From a checkpoint of a small image captioner: trained on rendered scenes of toy objects such as cars, trees, mugs and chairs.
Rows from block 3 of the text decoder, named by matrix and row number. Rows with one number belong to one neuron. Each number is 128 + 24 x the weight over its row's rms, rounded and kept within 0 to 255. All counts start at 0. Numbers have three digits each. After the name is the row's rms in percent of the matrix's.
# fc1: MLP up (decoder.blocks.3.mlp.fc1.weight, 256x128), inputs 0-127
# fc2: MLP down (decoder.blocks.3.mlp.fc2.weight, 128x256, transposed), outputs 0-127
fc1.30 095:171134120133077101123101150160119134116102140111109128101126126142113127133119145137178137110147151142131180174101125128117174154098127143139100122166131135188126159157131137096151103153101146161139122153115139080120123102129105173150136135102100158079149096160152112125094079120130126130127105136154148124166107103153125103147073159103101128101142127119106130112159140169142096138136
fc2.30 096:135187079130120099128104122131098118096120122119111147115110134127127092144130087142101142119100127117104095108159143126138133128109119088143146103150125127108122118128179104096109130122128095156167120149176117150087162123141125130083124164112141169108086082124122133110149093154148121102097152126119099118154059114171142166130140148083101119126102121103141109117169091133111128137094
fc1.31 103:117145103120128133117126137169096078121104162140137101151152171139132085089122102151101111151087099130131162115118083113087117129108132132143148104099130143143076124174112082128162133153154111140151128149087134144161082117130121120170093108108107093134128107089110139122104082112137142106140098112109169160116092085110177093122105133140125144146113114160105135137134125120109135127104
fc2.31 105:181121128135157152145142147111122105112131146166124103130140228140114131137116093132106110111120145140113138138124122093147183133128116163128138138143151094096163178120127094146140106137108187142121097137133122155131097153128098146110107139097161111106139122146138109158111110128119062116124097128110130102090127127116141110149090131103101103150138149105112174157132167124094109142147
fc1.32 096:160162118061105152134156117140104111123122119126127157135154118092117122137159138149115124124151159133109169146084119149148113158136127124068124124110061118101138086104102096094126172134147121108111195156147106113118138123096135165130135142157114146129118130119067118108100128136120075118123081113170142105103113106134140105123122136133112109133115095113152132127143144092127100086113
fc2.32 086:117119098109090180109168111146148091168091115143139144137122106117149146151134153076101132130140151127098165164137083141160144131079162132122086167102082137107130099092105074120135138122145140164134156124130128143169108118141151132133104136183134134140167133120094125137111087148144093118139123132135107133110100121141124164101091095158109110164097127105092137131120118118124131096124
fc1.33 130:113116112077145092131098107113143150103127115138170102130146082135092071095129133116138122101139154111148077127148089120092147106110131111092126118140123103104159120156131113091135144146107145079139134127116090127130115064084115111124072116117128131140142114132142102086158167168139082115106113141118162121111084095137093113120150160160097139132109126128103108150147124104143123137118
fc2.33 117:161117106123135081147109127125146174108120119141177082114154117124122118145096154119111110108145150131145087123174146167092136112137094107089106097141116115164134128157141103138130118138126140103123110131125092116119176080127087120114101133145152124160145130167138085134122170152133139117134115145103129130130106085183133164179159114166139160140111148130090124154136130087174149131149
fc1.34 090:132129166170104136121102105121155144154123134123160130164165144165142151180124086167154109155124125130138125124143160103099095160115109147155111144158092148105124122115122135170100138139124081115108162149132181134100147145090114158130114158128126141132136137133129079112150145123074127129090142122158162157132104154157153150135127120146139145193105109110162154153149111079145133102128
fc2.34 095:154150125124104103139146147138145143137135148148074202135129110144106107111159114077140162112131133135142140141178136126108130149090104111089134131129142113130139139143175119166148116089136097197137127137106135161130174153179125163140151088130146119110122123116127097123118139068162150129151125095139138105099098096161136123135139159105107112116119143148137154131141101156114122094167
fc1.35 088:099170080117097086112187135148095132087100083145129122154174123135110125139133106174119161099147135107156160147117101162110113127142145131092134125127149167138139149092124103158117085150128157145152093119116129115167134123101118120118088109143142105111122102157123165153091159137175113116114179111143168134120152118126105122090105096126121121155130127114143134112116143164143150157103
fc2.35 096:129125106130086153115105124128131087131164122161159063153142140129163107084124104159148120117112140135111134095153158167151146152107112144135159136090126148129113109124145135146128152118108121128112104121134114119163135143124135153105080130109118089131142160100159132125091120106163112149119081112131131127135170145124109120136119125155122060085116126129142068073147138124098068157160
fc1.36 100:141090135159138141118109116134103134130144125122138109089130098086109116139141148135178163095092118139116116117123115140110130132151123105136135155127131161138131104117092169117158128149132087141163193088139132145104100075135086137127129119106072098103169114113132177109113138138176117158103118105110102179131123081125143127116114130106131179144103121108168130140141173089147119118146
fc2.36 092:121143103115134135149121149055133150096128173106170143174135100162131135115106127163116085160135140158133137104118104128149166156150131107134082103125168120136110135162159153105075131062160126113139106109126132095132145123127121118098124096145191168154126138138098137099119148138117160102129170143138125113130118158119107127126153119116119103163164149150144111091160100122125135144110
fc1.37 090:140101134136133159117131172110147125113143137112106115143135153121145113137131159155103194077139150104096168122083101113126111156142147111177144128075155124124136093156115131139159115196148108119105144171152096090141135155077071124152140148133108132137098153110101097141145126112116129114134126185105147082102134122109160108131134126115150135100134129133111155093146126131142128112102
fc2.37 084:160094068125115150108130142153146146162141108163135138184144136129160119132109139121122137143142141137132111138114154134134141148130161155126110102118140134110179128136187137112121153104140145148109127131085061109133129104123081080131128100161137084105178143102112155144140166131134150121129136115139150170137168177136104122109110145116177155150121131157181159134153125145113111126157
fc1.38 091:085129173135140117118172146108145113149123129178139140180142134150111143144112125169136132123147145147087109103119108163094116186123083134146133113096088094118142153128133109100145138144106113145106142158146180129133148151183089109110102123134129072145114114098096127158133132145135123110152123141138137153153134167130167130176134131100136176134166119124086139143123162126121150137169
fc2.38 092:150113125084136132101120120142155150113125187135081176132126173134142077165192093092111129113138092117107103156163132098137091161172136104147146104143148134161133120143151130139071136129140112097122068127118115131153170098109139168109123132142146105105101118127101110118116166116142161118139146113128101141123101120144118097114135141141110086125114107123153158133087117137105116141132
fc1.39 096:148145101124090159121121122088125141112121137180104165098152159136138142125094142145163104106125097107166114123141127114120179145133159156137147085141110117114156117080151126111130093160073120149163128129057123126135134127123134106087140097116076166142109151094123157151128146103131112149138115149157141142113149085134126134107137143172139096098101139151166129096117110106160145103122
fc2.39 101:100129092075120130129127116102172112145088136104090116077127121143147124130111158107139123166140135143104111094152122099129119101127125148117076159139155094145136113138112140146093157114154131124110083142189167158139180164137179142179136156139135119137150110109124150094128103130135149144092131099105146122127126109126080122110124126093140099119131088147122110168162149162122144160119
fc1.40 102:127162099101150135091124125144148147114114126128094145121126110072147077083145148156153165133085155128154145153100154113120117123148108126107085103108145120121122127122158090091139120091141075088137119127132110092105091132164124147102136122123098097153122116143128134116120141147124114136135154138114128125140095114119135170147171123179118167102178089134132140170120148061144136162131
fc2.40 104:097118141106143147126150134153131145148145126099117138096152166122131144096118143117093159121117148136141131143089121071156110122159153161088128165109137111104122140098130126146172126101102129110126081090091093161100106127148120163131130132117117095104108163153144112140140137146122126146116145124117144117127093107084128136110172125153096161084140117158121075193087140133093100166098